Weights of a small model that answers yes/no questions on an image's attributes.
Model: encoder norm batchnorm, encoder activation hardswish, encoder depths [3, 3, 3], fusion encoder layers 6, fusion encoder activation silu.
Data: 195000 training examples, 11.0 epochs.
Rows from block 2 of the fusion encoder of a small model that answers yes/no questions on an image's attributes, named by matrix and row number. Rows with one number belong to one neuron. Each number is 500 + 50 x the weight over its row's rms, rounded and kept within 0 to 999. All counts start at 0. Numbers have three digits each.
After each neuron's rows are labels from the 100 texts, of 14848, where the neuron reaches its highest value: "fires on" is the input token at the peak. Only what is clearly more common there than usual is listed. The data: pictures of board games with random positions, seen at a slant.
# fc1: MLP up (fusion_encoder.blocks.2.mlp.fc1.weight, 384x192), inputs 96-191
# fc2: MLP down (fusion_encoder.blocks.2.mlp.fc2.weight, 192x384, transposed), outputs 96-191

fc1.96:458503410518562478441544472530446459532466489527616541464529468540505506445496512525526543467503422469574513463435449592447473435476449516543448526574571561438458507418495454527507555569543445473366557434524520460471548450566558501514525467525545529667436521495476460498485437519579477536
fc2.96:517434470433442489607490539549532502487538501472472609468442507515544380565557499450506469476543528419498499434496465350517538571447467564528474471500528571479507516450464578491438418393423564593454494513484563506515495515502547532476545562486545489425487556461500558402613513500532470537
fires on: "first side has more"

fc1.142:487484498544457476573491490458513533464461440509492549498485552410542507570440541505568536469580412425438484522606537413575535563473565491520528592652542570501496472615517603530526511333442517462529593460420513507408461514587519565388452561553506469474499443479611429470526571500537504502
fc2.142:464523484416507440490528493509571496443522558514500518530478437582469518407485435525476495457505590598559593480431580544480488404474521526478576492469442437560537602335490462485568506536501529594476571432600554474551487432523520453562547527459527540401569573578429474511574526518531445435
fires on: "stones on a line grid"; "noughts and crosses"; "draughts"; "digit grid"

fc1.275:489504444579504515572428497466573476538460539532538453451405478488497586494525521548558460471443573551507479534479467494469543451417472461508410490461539522437546490433536487481550486492466521477472601464441506526453424583480435545530422465522597529596477422497528469536471446495505463560
fc2.275:448517565525415544454576576517392488441453472566422492472598475518463474479524515452505565434611557485469556476533464487488502618494551581494504525547419489471390474461486512446495463537512565496487413517482503473545574482598487483513521458563548445449480570529443611452573505464479506478
fires on: "second side has more"; "first side has more"

fc1.160:437534483487392576495458483437453543531549538555537542482557540475469445561460486526544572514526544412502489492594561464548434452446471556455503536505571551547486422593416463375477506519488502480549539542466499626473530491554464568447475475538545503545513465567499552524544489440492557455
fc2.160:573477560545561445532593513532542436511511495422391389485512482544557528428524556426508500557538522571479564487531441560448573581551508510564514485499450544401499477441570512599551493482489442558478460440452443453578405440474541474562415485485530492435456501470512550516512485533479414594
fires on: "half full"

fc1.171:447507440494493434468523396462529446479562458527567457478526464511488484456502517494537481489524533473509479481597554495433470492521460533458432589521562519527485441491533486522524565491483520396446390514534508477456492475527547539452565415444395478466524432470450534580407552575543556457
fc2.171:516571550511565526492430526433589518513475510462382509526520532460531477432484476476553514608503438545451446523551494572509495563480439466467545477497369472552583401472536458461561471490463467433532552537502414480556496518552475509522476563495527550438489579541549521509479493465440500405
fires on: "digit grid"; "discs in an upright rack"; "draughts"; "discs on a green board"

fc1.240:525503553578492523569522603407487491507545498528395543528503468393500424549456397556560452452514447458470479417520546564496529513460496474480561549479515534455587464541496561441497430532474532465467511515430535468492492467482513564559512559527435567447605461492516529499541584450453533634
fc2.240:472480452353502486458521447514553559472406533489599453470495535549497568506470628472471521475515554429567559488512486443547543542412484561508446455472495427485493495413574444594511545488487480574543508404547490507479424527545468433492504457452616441549440516465496453408570448511517491432
fires on: "discs in an upright rack"; "draughts"

fc1.266:553532443530526393465531550544551554486537465455507499429535500485572517440524480526600530498457442578478505578480589431537491546524491532420516522486438489634529507430433473572525468503441543535484520480451532545383526507573454438426538550477486503481398530480488449555447393518557647470
fc2.266:487454444567482602397435494401472467483487487502428501484368485483420458487416611483543479483448537497530448518484517596437509471479526496535529515585560483497536515484560554498451530444562448491514441427572507453556466534467540515544521550544425543465593449466483545513503489534371441502
fires on: "half full"; "first side has more"

fc1.241:487530519532533454478554450551469537466498481489545452474539464510504548461428451510493458419565450568358412523496603391473506509425547428517576536552478511478525477430481547434462479624545481500583435520561461582523538502507390392493525492581509546476516556514515517562449517530478492428
fc2.241:424491398429490472472539378531363529486566575444491454468379544500418466404440491486549441524509487484590545489497557489485519539498464389432479482489517546391424428531597502474521560440587458455571482558485526391469479500517536580518478481522462495537558464444461480503432511599462485503
fires on: "noughts and crosses"

fc1.28:492591462506415420482512432539531489570542544477480391520396482491510556461528519434492548553503469426570468505582491467490442466450495520543412461465475444480558426462428586472483527493593418512472512486395435469447473599570435489461484514536453568448565531448474549521419415537547464463
fc2.28:392444520502580418415559524507510452492549529609521505466523498502480508548511457514511446479531530516423443450409567480428511420390468485490547467513454502576481474579535445421556456490578537484521497481494541598515444422468525512465495506546506507602537510522512509390536520395562524596
fires on: "digit grid"; "draughts"

fc1.89:453594510477448465458446479458502514515610546460518497501482540537434557479471536500501551419398545549504481460522568543550478482554426482522478555514467466526417421562559383480471549488444496519453543490584545585578424563428506439513552516391566578523511499472569452621548480466481485506
fc2.89:551460519585607490516505552598420431525410428511440467473545436524512482596521384508488429513573478483506511580444398458384551537450496539497510472493526502442608468476512557502566462469478465448469460565508424467498541412552567523562484518584509485517479496555406542498450435572538464530
fires on: "digit grid"; "noughts and crosses"

fc1.16:430572438469539515472480527501606456523524496481514433472487531516565405523491525427512424533563599482600490477518516434536498417483493473491424443535388483463437437519549529434433552533470527529500456482513446566395497470473490470506536509399496436606517488551455464531454538404532390458
fc2.16:608501476451542484511520609477461441587553449514576522479500448575462547424519533528564537480515463466531490472446458533508528519536536498487471449496475438494462421477390522444593469441457497478461392495482480464495410524534458532500484575514485576434497471478477471479466413489527496540
fires on: "half full"

fc1.331:418506468532501494464436550528556559547503595570474537506514492490546496488479548463400560581513516461570497478478549460450620488412538500451499525504495426482478474507442477578506445568462485495540482524501397597532482507500527468466518462563502596569509513439526482440486578524629507558
fc2.331:519482478475546508456541495527475461510419485432521427457540474459515506442409466480580506480467611473438466469551491498570420475536509526541406422534510566517500493425558640459557413448532455515473516494484497450509448526540422503533532575464562431440494454504461610570542355440450461462
fires on: "discs in an upright rack"; "first side has more"

fc1.183:545517522560504550572528440515521510521426439562495464508496473408500533406561521591531484484479513486458437512498548529601433487474460460469535492532471525619440395500502566430512469527467475526541538475485605472553558507509594501455551465496535453438491547588484547536542570504498511575
fc2.183:444558474460448562480482451464508503457478536524466497410532584619414491490479547468522622458543537569570513538549532554443562520478496567486443613514522481406515592492559488503556610458519505475522473559440440486542479511489466523498477540470535443550450499488517355538514445520414495431
fires on: "nearly full"

fc1.198:522604418430404454478584521411460466539539432501462440490511445575447594472514514518432492559555496502508442477472567497486542425622527415524483502483499522450487570568463541483565507554506470500488571518533425490533598559507509533541449501419513510473518454554447476394423473539461371506
fc2.198:480396595468614542493433475491530482504506517505468486536497477450426430499482518470578459508471482580417537501534464458555491537479540498469423499441505515508543404512519440506392513579497524442520425542472549535506411496543504542465576463606469519591491503464592524595531542464541676500
fires on: "first side has more"

fc1.232:493465593603474469544544436507463555410438480573577485420506480514577541436487508548521482551481514499516422534529475545518489518538490537527527505621434500493493532407423555534475471431478527596429474492504491615482419436437461439522546568464512542497502421504436409520544598589515489504
fc2.232:419534459437548522507418479482476479513512455471492585544422518527459565484446535472516590487509522544496560456508446454519499525454541405501514524486531498507411516605545447406606483473500460448505465422482482502514578586453600417478489478515500463526520532481391625541466477492436431509
fires on: "half full"

fc1.84:448457540475563496483537456405568406450525506468520384477447519417556530586449594520608414493388601522477457437545503539551417438544625432561431507443581591525480495504536448449514495531476547420523477588585479560423530559534526545535530434473431527473530561459466467492515595531487443528
fc2.84:512665415537511577462548572457470586485508528444568501470577582540481484481474469468484504526584522495554480524441508478436527573383449527455599529515386410415453475580550522514565486559525439504524427505474496416554441538477431500526445536571603542545477488522465462467505465553574521511
fires on: "half full"

fc1.282:464508481559532523483468495496489571536410460551546549454567415578496473455412502498547496491596458588478532516573541498454535488491485419582530514477600409564528481350488479444556494551391526546606567570496540536491496442486446453564453412498548435547507510515525408447532537475515503511
fc2.282:549464518478474476576504470492508409538621494432456528523378555447516517488529505516516458528392551493580394505474465551543400496513502559513513448551424560437507533599514563533487531492541416519408438420456462514473442536526559568501537555504525587369520427412476541603504486521471508510
fires on: "discs in an upright rack"

fc1.355:471489533467411443551482508501546477483524500578520432528500418429500490419546561517528537498486468533480446674507598544605439465553560451461412454552467472558538431504502483429489515479528448478501454458449418555573574593507447463490481568460486516498486575486499443502570587591417555532
fc2.355:475521502534572488443539480425490470559529571400485505579633533456476489579503486487465464419517512540439465457496458364394489456458410519570484495474509503518485481523444466518387490454549478485490522471491497517555502462514578532531499547558464496456545490557547543482487442517546545505
fires on: "nearly full"

fc1.217:480578428538486452570517454505527546366498579428406537456509491525431518452488541498467546471570460593507428492466530519534517431439554513406549601442513479593489606528530539481477571537507418577495530480492512552559568516559427538502428497471470516532509589450460559460492505504487444496
fc2.217:469479480528566524485421563536428431616576489567630452565476408483422380548558528455472375572524542518510483496482493470498462494503434469603481410537474603480508463483504524513495474506579543451465491517419491483396419447439522522549518468489493553482496482495521470537545452528504456548
fires on: "discs in an upright rack"

fc1.207:449459494573486546505532518497474512539471535530603538493552525507397434531453586533510555592547505535564525534525531456551442581529551484430429504444470436439546465561502519546428545460449491495449475462506520548473393557468508504463468613569486494439565505582499543386523546516537474509
fc2.207:614524487409518440493428506503536561548501511428447464470469503520488522542498425537486461434422491511454436533554504402448493474557430520499548461645500578618487537409547525513523401597568481526506559468450493486563481484532548603517522469478482499518395496415514468579463518479499525432
fires on: "stones on a line grid"; "discs on a green board"; "draughts"

fc1.353:526497598509578437451414543535437490499523403474527572500548455552572652591516409482532437363561519566513577466567487433510547523460468392503519528549556429586474482538498446445501449457495399565464464412428537533441513412467454435465443503505470503495494469505527489449472503513538490619
fc2.353:528487508482488430580617440509532381555541475505519498457501490429442460515436525484497487495521486494540415584520523560465488407517422543530496422499424417404444499520448503489440471582562503562499570521470501491506518594468567498564492439511495460530426504390553489495558516442532516501
fires on: "nearly empty"

fc1.369:438523451516430545470463514461453494522471484561489487527607423497474534438445446578455477539617401611565530505502560560545501507509512437610484535479437593502484496509426538524520559545505460473479479513542407542559484540482618522448513586491520513575504441548466546529521491533555457519
fc2.369:534418526388511475563529440573573583544468488451528448474393573517488481516458508479499569507417580504427456454585503458460523431429511515420452450571452512491488504482547563428469474474507528535544448540421597462505374522566478471471529529576464555516519456493595566371475468500453558489
fires on: "discs in an upright rack"

fc1.161:462576539496472604529436376388540456483509547519471498496416531547497525505521531505479529499497551452504569508428584400458447509530488438598481471527475491509508476427530518469467592520501442416539461459515533566505494555568532474516564468592433524499502474461520541442495612541464435507
fc2.161:557624460544520442526425469490568502512494529392540474513553539488466541472432447486527456376473474523519472519585581576511455556526411451542507472554580587461550467532409483452545508522568411637466507547431502464406433558394393427549466479466485509540571536520495522595511460606549520512
fires on: "draughts"; "first side has more"; "discs on a green board"

fc1.21:481445570494526468508506479585477562522555455525436481521550571406479515516545516485567477463519495521503515505493485534582506406493573519465489467547491436541436596539465430529577461404500624534478561483414623529529449383494434534459579573529467444436409624551541399502472600446479419524
fc2.21:485469390615506430461552501453519483583509554423554542475567492493469516476456485490476452471494528545551485532553528454481527541467438511595535531526520533444569494546509529529467570518532403546520435406546534471412559548515611459530474462482501465519567443394498586536526487601505540467
fires on: "half full"; "nearly empty"

fc1.50:535552472524467462366467544473516414536523522497497542513477476497469445493430611497427540504488528584562515525493588479567495486459477525530548536495462485481528463560439447457483459419546587482507484497441550535533422512487465473584448489620519449533559524533467518493420564411488483497
fc2.50:541474493465599501594559442566519556536461492549511438518459520525517590507575436539626502577538454501499502390536478502440500458538454474463461432478550502531495482513490621538559528564434481524519528483477474472551516484489592528453588514414547561461437518518525483527544433556476504500
fires on: "noughts and crosses"; "digit grid"

fc1.119:479471502554433437452515539519519531531519506511395429516482575447433556461602428453511367584489453507486487559433510518522549470625450414526462502473436487559380429506482492550575475594429546452536528577504518482518423601565564482507498524421487497455515508512439498485525516485504514550
fc2.119:520485498560556526521444465527481481483451456522584564491511510483625448500433590524438523475468534520475467558498452528515432627318425614526559499530545461564560577462444472397432539439451548524427486500462438507540550494549435519492463488617471441468477525500583492552490519566505499494
fires on: "draughts"; "discs on a green board"

fc1.357:563583465500450445561547531563433535522549512490453472497561489505477528554530467518511541494480448532552505483556527501428461510560473549469456573517440533500537503557512540464618482534512526481412569447436520578479525535547513516522491453499610537503581405466515444555498488517511469404
fc2.357:482552502460470469450482526461610394501462442547569505521395478499500495417538423454448459491528547538484533456418458584567516496515561483476577486518561510519472575535519477555415483447497448532527450540522479559448529518605527512386534518534461523403493516567476511440582412525504563510
fires on: "digit grid"

fc1.242:502550533408532490514477430516508526591541455444493584460529619418525545620450570492386540430486563492517519489492582411533492570472634486478468576526515512544495422509535524467515603525491438526473504528537509483508420461515531476477525511511424583434422510490503476484471635521614502548
fc2.242:499492539473570489443523527422592474350585586506570547500543347510467423538523438471520527511588343596508527519456503539460501575425447513534488442539440572502581625451508410485528519446482510508540491436529442469475412539493525595513425543436555467549549514463504512501533524530517476543
fires on: "digit grid"

fc1.115:477608511579472404483533515528512577525450569479399486404446538417497477533539569591527496528489518503458394506444480542443448472423465507562492464551507541483541517390524495521526543502535523573392504484536555527382482491559525517585498502505516503538532461534560519581475537527614442511
fc2.115:460404454414539519529549473446499487389493495489536580593525508554489570513537485509466502456504514442538559543499543509446527470547528500410464501472480435484478512635446567515558511462411501463561526511463469477611505590511502469393447487561557468516501578522448512512551416454502577495
fires on: "stones on a line grid"; "discs in an upright rack"

fc1.346:507596562583515445483528495528538552488517576429393521452472475542483504511446444416454517478458478418549613543514458477480480472497493467500491542525596497516476566533518556569524534562407583452659455594498443537524566523429489507508488532499501478468436527510551491590477491546474475525
fc2.346:452426476513415585539416454504450469515551467579451572567508460424479474479566451550583551515583586597449503426418513513449489443463575489502458406406464546552516451537498466524438497427572434491465591456477552509501478479488503439473518494496559579535517483478513574456517525459521513413
fires on: "half full"

fc1.61:526584569474467490516498505456513479631482421549512625542489461497484621521520466404440553467491390474439456493452569518500409549473510480529495560546458555507453407501517485370481504480461450541497539444482555571517400467475426432453531544505477591587457468442623529523484572500591490467
fc2.61:435556588424603423501536499580443521450446529533565470557511521540425463493525540433507547443581515466461572539447515482417502555502458539529491538432510577448503525482481463432514452492493542526525555516588412471542483504521640513472506513492485501490500462581396420467513539581501465522
fires on: "draughts"; "stones on a line grid"

fc1.117:520424446471461501400478486490476437550480632491464330533495510507498511491476443547407540527486568544477487490555485500487525417506519534603412467540499504439553521528461435447499546476454477527483564507473509395511468492471594558534464494458446539555550423571503465451410554573509463514
fc2.117:535654503567486529509514531452509514550474411527554552528534429559445482552419498465483529469589586451503482422454537552531494628505460528479493428495581468527467415511467569509495384490471441544448474510501581593541437546467518539524455420535493481523545433469477552499504553495582538523
fires on: "first side has more"

fc1.299:486536464426527436623437617473406506568452556524411531477535458556547587443468476673496445568517473530461540555411469494514473559451519406480464595545452450472512495450517599543489438473560419493499470536500524507519501594580430482443618546543525468507442390495499516474505529540421442538
fc2.299:467441521515530583448590489558578425459512507537567556521376570539431454459541451407564517488405533481424523501569438473492491448612505591488454449453532531492487490414534447537529576558570526466523491466423430450406523465537565512547437462510462492551562411559499545495507551444518564526
fires on: "first side has more"

fc1.257:560390539540517557477504461446457528476527400581571590531457524436521498474539502477433657446582474586499481449516490487563469511484514466541501493486470552428467433449487459405483588500386540480452462491485537530432359487424498504481597536514471498539503502544444437556485606567492470556
fc2.257:509477487452398383455515442578592551509547497439489534471470477578490522540466497545529470488484452500491543549584482511422497525464519460539465564644470514509549523540544498502515535442543471503420477433501514512643525536386501615483543486503464515449524513441492468558425454548586521448
fires on: "stones on a line grid"; "discs on a green board"

fc1.108:554546505518450447486537567517482588545476454492521511489433495404577498423461608569430599540495525475522503473508460458515449476438420528592527566519514503440489445460514500529500424535564459459512424543456513521409548614465544468479522515519518531387532595469469473506573462525575490570
fc2.108:476494580468537500493608457543459479454513544455535451514507470501462575548536396404444390425537475471497484555472596471492593451533528451446497468487435530564594608472496510471425486497516498599454553435548469549521443315597451509502451546483426517623551481505494510507543504417492466494
fires on: "digit grid"; "draughts"

fc1.382:445513495468423545484567352511480459530473515622529441475461443499490481480431495471557557523521508536467475454535465531541483474437565496499480516549505550575449405489485627483489537556515571494520440460514493435474549487504465545497476444514496415494509650462450433511487470471490481427
fc2.382:518508582585551516494462635423466556557446505591515534437572534491515506450458484438465519526458525566686412489518511486504596549542421521452549487553415479534411504509411546476512430449477458444491506561450495480499540467445419583508485463505565576539505499526429458456473591460559487632
fires on: "second side has more"

fc1.264:456526374511483540448511472427528515475515443442564579439429561604476421534479518434536537565505472490511607548378566509464493569542415466502519455577504474387471534506498476502484421465488526557518476573529477457449465535500562457495601442518434446476471579479473466529549499451474450493
fc2.264:581444542510519405433492546492361472539420525530494474563597402450539547518510526465499549519455369468525470458556501516542479395444578573430541511499491534555488481511523466494479583570459453424513552471436462446504566501515611487490492528521443496497551500498449562495451435513517532427
fires on: "second side has more"

fc1.199:418521508330443506491489511513498591487490487529400537551516545485468515562543516493576747447589514579536567480527461560421507487481458475528440608571433455464472524464525498490471554443390530426399548429607516514505425519448503528431568535516529508479487526591447535517479504465524525562
fc2.199:573511544473489441502441476632560525473541466432525546463516514489428573562501511554475476473500427571540486423550479477430449534487455514556473456566394558583458530452522551457515461548572508495440504488538481580568377548476505530461467544536525450508551503539445449518465465503638456491
fires on: "stones on a line grid"; "digit grid"

fc1.9:490438461445450524504526471548433395570478412487533524519574525539508570475508483443594537597384536523449504535488426540392475507474534473558480459582518475416560493542508513579532480507617516446517551517592548497556541582516488545505489428439485520512385453478516509595436528430425452602
fc2.9:537473604564512447580422566541533569469461527537551457432440538586497414523459491450506486510563519470551437486539486506536488434508507535473434545377517434464466444491479448402482465455520521509544453563451421523496445491503498490498518466587524425489570529521488516394537503511617541476
fires on: "first side has more"

fc1.350:584557509538503512468397596590511514512493456539540418545477415493505486454429401431500441481544429471427439504440566442425600585482556457467507528471532464465479480419477486465508449517439514481494472562511443516543481483490371437513487510558502425479588529602494517521485597535534424425
fc2.350:467530362545373473543507434551491453507545530579610521496459526532478455474454545472524524547549479583525521511546498436577458437601423514493429498518497525508499486501508583535541545424535497443524477563491563396506460495538620523487461406525482469521441470476460507491468410496575499506
fires on: "noughts and crosses"

fc1.334:466393494555476455499643496476529434562608466461571476411492478553477500402512519536408508536610526477448563448514456470505456522576457510580408572432383468508441420547488460484483572488423483539440486517497590588501512550524490557494449482538489526570594470499413425475526475477542477490
fc2.334:496528622446539493545390592420614496481498531514497503576538507443565492485552529424560498529499503478506482639551511486473470509444431467503522450528550469539575481502550449490492493508543446451484500369374440545485492497497492491610582434494455516470522523476533459574487523502441546495
fires on: "noughts and crosses"; "discs on a green board"

fc1.271:520515541470434448477518475409565473482532452487572516545357422508461472511398444510501520549477484512434549575535531522501607515458561398672525534472510464470577491464554536511489528510403532530492422559490528519527563529478434514484504547517568521471614541496472494485488510486512526516
fc2.271:488543520462535577446524447570430500514469480612586459522452526457562495490518449476429505485516552546462441455520488532516465563478502544317475450510454531442439477517417401436460547447450499500467502461459506493573535509564535420435477562523528491539469470531532534528448485604453504546
fires on: "digit grid"; "discs in an upright rack"

fc1.140:510574485479445424540468499417544472445457587551442503418440459468595506476493541538553533461558462464434479464529539496481475479448495384594505472574471540435462469485518541549541478425489505505479524512432524561438446592484594511506473579627604553429514495504426398501563516562511497501
fc2.140:482552535430490499465541510500491507500570429518531563621547513572484512458484453512491448389420572596449604521563571494477542572556493550515467550575512535523488539481589512437351500522517480488503454424505476461545538429546477497454460481472416503552588501480555599458458534475519486467
fires on: "first side has more"

fc1.43:441489514429479506531501438412542559505482545444489412552461492547475391494563511433473583547507389465454486512365468527446490522514546512432482559485372502496542546468513510587550551509537547402477438534433420536533516567564482392449546529565551474475439538400543560562489505487432581443
fc2.43:559493575541426461550609510532484435551495364540487555609438518451445429502446520511566440585550556525488457621561452550520465505535492502500510475472525451422453505488437504502512488505513557482579628522539532484509435472492501506471488506449525515463547456486459451425516462421544496520
fires on: "nearly empty"

fc1.175:499579487484409496436449468420544479588485482450446434522489507507515443454461544330528538472465435526490476562544409551429516509500570404533485549551419490421603517480501458480494535431491458513468493512548396555442512575525541523479534556511606495496523496441543475533482548528458525438
fc2.175:437429605571529535572547479535594506472494422497497468591449490450541541451531501618436466515561475563534501432561636512539514471456515556469455574488471491485451535539412554429511404476468663424536531500510497516479437445495446534537503490558472505463594494584462529474527474471560489542
fires on: "second side has more"

fc1.31:499522557560512485541445539504504535482541515553438561531581495555490447491508467496439529469454465431544473508486427621498498584445416489546510556447587437455652452476567503514393506422521571521517510576458542458513442534470503649513449498382452581555476435554437446483537440548553442498
fc2.31:442502472459458522537484478624461404464468475500512375519412516490511527507491561484553453485515528522467472509536514464579552387466475557497475400542451560494372607488501527591558464569497479542455482502561417412464555489531476424475628467649556485440549630498524483501456498427414476528
fires on: "noughts and crosses"; "digit grid"

fc1.251:514558483554559452484478445544548491644587514541463549455536479555485554473492424506498515509517420462571461492564400470496563483450442467485499498525474587524608510547444514546521454448469475443551530564469519451539510484453499499473496603561485438473532517431477536557500546473494576565
fc2.251:504480549414473549550481547543462508428378425453503540502453489472487551475483525470561573574460554480455535528437503447509399496567596483522476510425553517503513570493536545452581519529461560631451536570536444498510457489563580543531469371546553461517484508506521550346411496537476501472
fires on: "noughts and crosses"; "discs in an upright rack"

fc1.214:523497456425477441497510495553551628463543420539465476461402538492475471513488600484449558468540439533559443426443424570529469494557466495478524554515503416558562556547446578458574499526500476553397461509493518563490537464403529500590507510457531447587531500559513518488524487413390536495
fc2.214:470477492483542559575475447388607445459488500483549476527564438510482526514507592513498567576551486495446561473554581524451544532537487527520520523625530511361456445444624428534489528456474507444459538530482489453458534590559432464478488586438465548542508541477484507504452539514509565536
fires on: "half full"

fc1.30:513438516426479521471541484502578589565523659534622528427480504402466546398508518545528578472397562546496479439611537470530467586505513445503456419548571415533517499508523510527494494393495484539492491422452483486544426549434448502513528545518562352488538533468493457446522461466538547448
fc2.30:430532542624439515527398506498479484480495474483367428486495501488471459483473543537471460543565534567448478494478420443519476530599376568527514543551509587400454461527512587541462540587567500497499453579504532523442492490583481517475516539529456516451457395518517547463439478540487535521
fires on: "discs in an upright rack"; "draughts"; "discs on a green board"; "stones on a line grid"

fc1.201:482530535567517479390461481461565457508443464447483565525579536569562420440419432428453523555471366545409406474559545516538556528480524490513519554522540450500428508488383494439508446414566562509494549434500452544515490510455504437450462528518452467539607457421485513421490516534591530521
fc2.201:409489492520408509524567481494511445472505367574406499626390502472510505459597548587476517474492582574484462401483553510516563426493475482378493543579471565492547464412525517572442419457547489527412419509504528553596445596411533560498564532555565563452509462627491521466439506516557528424
fires on: "stones on a line grid"; "discs in an upright rack"; "draughts"

fc1.376:516494550486469477429506479441548477568476502575514502494381393519505426540415507507477456434600538540544513433466512483592487467560378491492591547459607563453476500420500485479525406494462473478489436559463491560518413591436421491550558512539537445444563505416555516418514454503541531461
fc2.376:525433477524520559513544481597440494504408490531552515534507535436373523464497497526497535571400512499419468464591489471402528511366578524523444448546397492524505497554522572513515557526484510486414496466509446518490566492519526563398486532535461466543399455533390552564506519531469443572
fires on: "discs in an upright rack"

fc1.83:473432547473483521504570465512597513579520509492511516457487521373531482540503523436496481575537500480562500444557475507486464358397383555478404592525460552603525442545438454539552478451520558449462501465483523560440452513558465490542538535456459493500568502494447391597549474372563486465
fc2.83:538541434550476476489446556495554396490584442424459488564456485569486558505525452513467445512571503551454483527520532530449608527469466564538617549610473426539434537487461449450458493445468438503531510549525473509394505534589462446506471470420467543445458434600490478456412513531376526546
fires on: "discs in an upright rack"; "draughts"; "discs on a green board"; "stones on a line grid"

fc1.98:513458488533542415475510546501529538487447501470527371536501476507585537465413481559516404559526489465445527501461447459569528504465500503504500442500517547521439478547576564596497483564529486434510559553526445476555506498427498449449428544577599494409511540526511508517478448515516475494
fc2.98:520476523518406560603486569544496519610434493625555504508486632547530516453402510519430529495484517575477485513485508455447499566526495548414433488517513492492526589452360554423532501535406520502590539507481532432519535516529487615427587498517373433515510455526464487461497591489418478453
fires on: "second side has more"; "first side has more"

fc1.125:510482523504527551523544504465449506470520544563644553454527554566525491490455496548515571521546592544502572467581542532491463458464453454488410470536513430484511514508520534459491517511455560377498497533561495552472343457471466542496504508487516433558522545547478475553508571501528398560
fc2.125:559414454512498403532502503569489441491536491470410539511518539548380553544529447489537467472505349466500468511475519471427428473469485525408627531533483517573463509472498515441549503443460476564445509475416463492554549549495498529465450491525464527478546512540507461496423368509516562373
fires on: "stones on a line grid"; "discs in an upright rack"

fc1.371:544383513479470539538492475592469510492534446541567535498525513447496526482521465480516396442521495614547544509483416619550464574472518570472532557529392433594455474592450573493585470474529402564413431529492576435464474459468438492453494516472476494490509586550499584417469512473492505539
fc2.371:466560460574452494494460431441531470472448506551517531422512481538433510491478538509511519515508498447502443515571464464500405483589476442546463469581551564387528494481523458498491596537533535449468610440396465486471516633492490565553564564475527567517524453432473426507489586518449454524
fires on: "half full"

fc1.370:499569547478457486564515571537574593484547434423551544470459516465547477543524459479507636408445445573467518475539490557474469514408579376548539551575513511480496449489530501428485510458472475464364584466562518477510479544438477575430519577391425494502501539555509475473407546451472494532
fc2.370:562483510463482516505526478592569595449541474539407525529528459494505482484427474532450608444554473571545506499500487564376521645502465482507478533597425459524512498451464521514526529510488570380394552417597517494469479449512535562486427543481567452488497492513460493469435441513576427524
fires on: "stones on a line grid"; "discs on a green board"

fc1.152:472519511454538449502550397476575500421464532478493522462451456620510447402485463471528488550450587488520564428472515524553600477487532524565506501555499504449489436394481452529441584634506479487417419447555582567523524460407410532509506489517441546547546549468537488510487500573407511480
fc2.152:402470489512532543484486512417476516500537489552506474499551526409492585517535460505391465469477474455557546557524469458558526514524499398479488476438432514509507510547559500477504477389542478501543476529436414501557556454532523344474427464511613519487525511545410495565508526558552444515
fires on: "nearly full"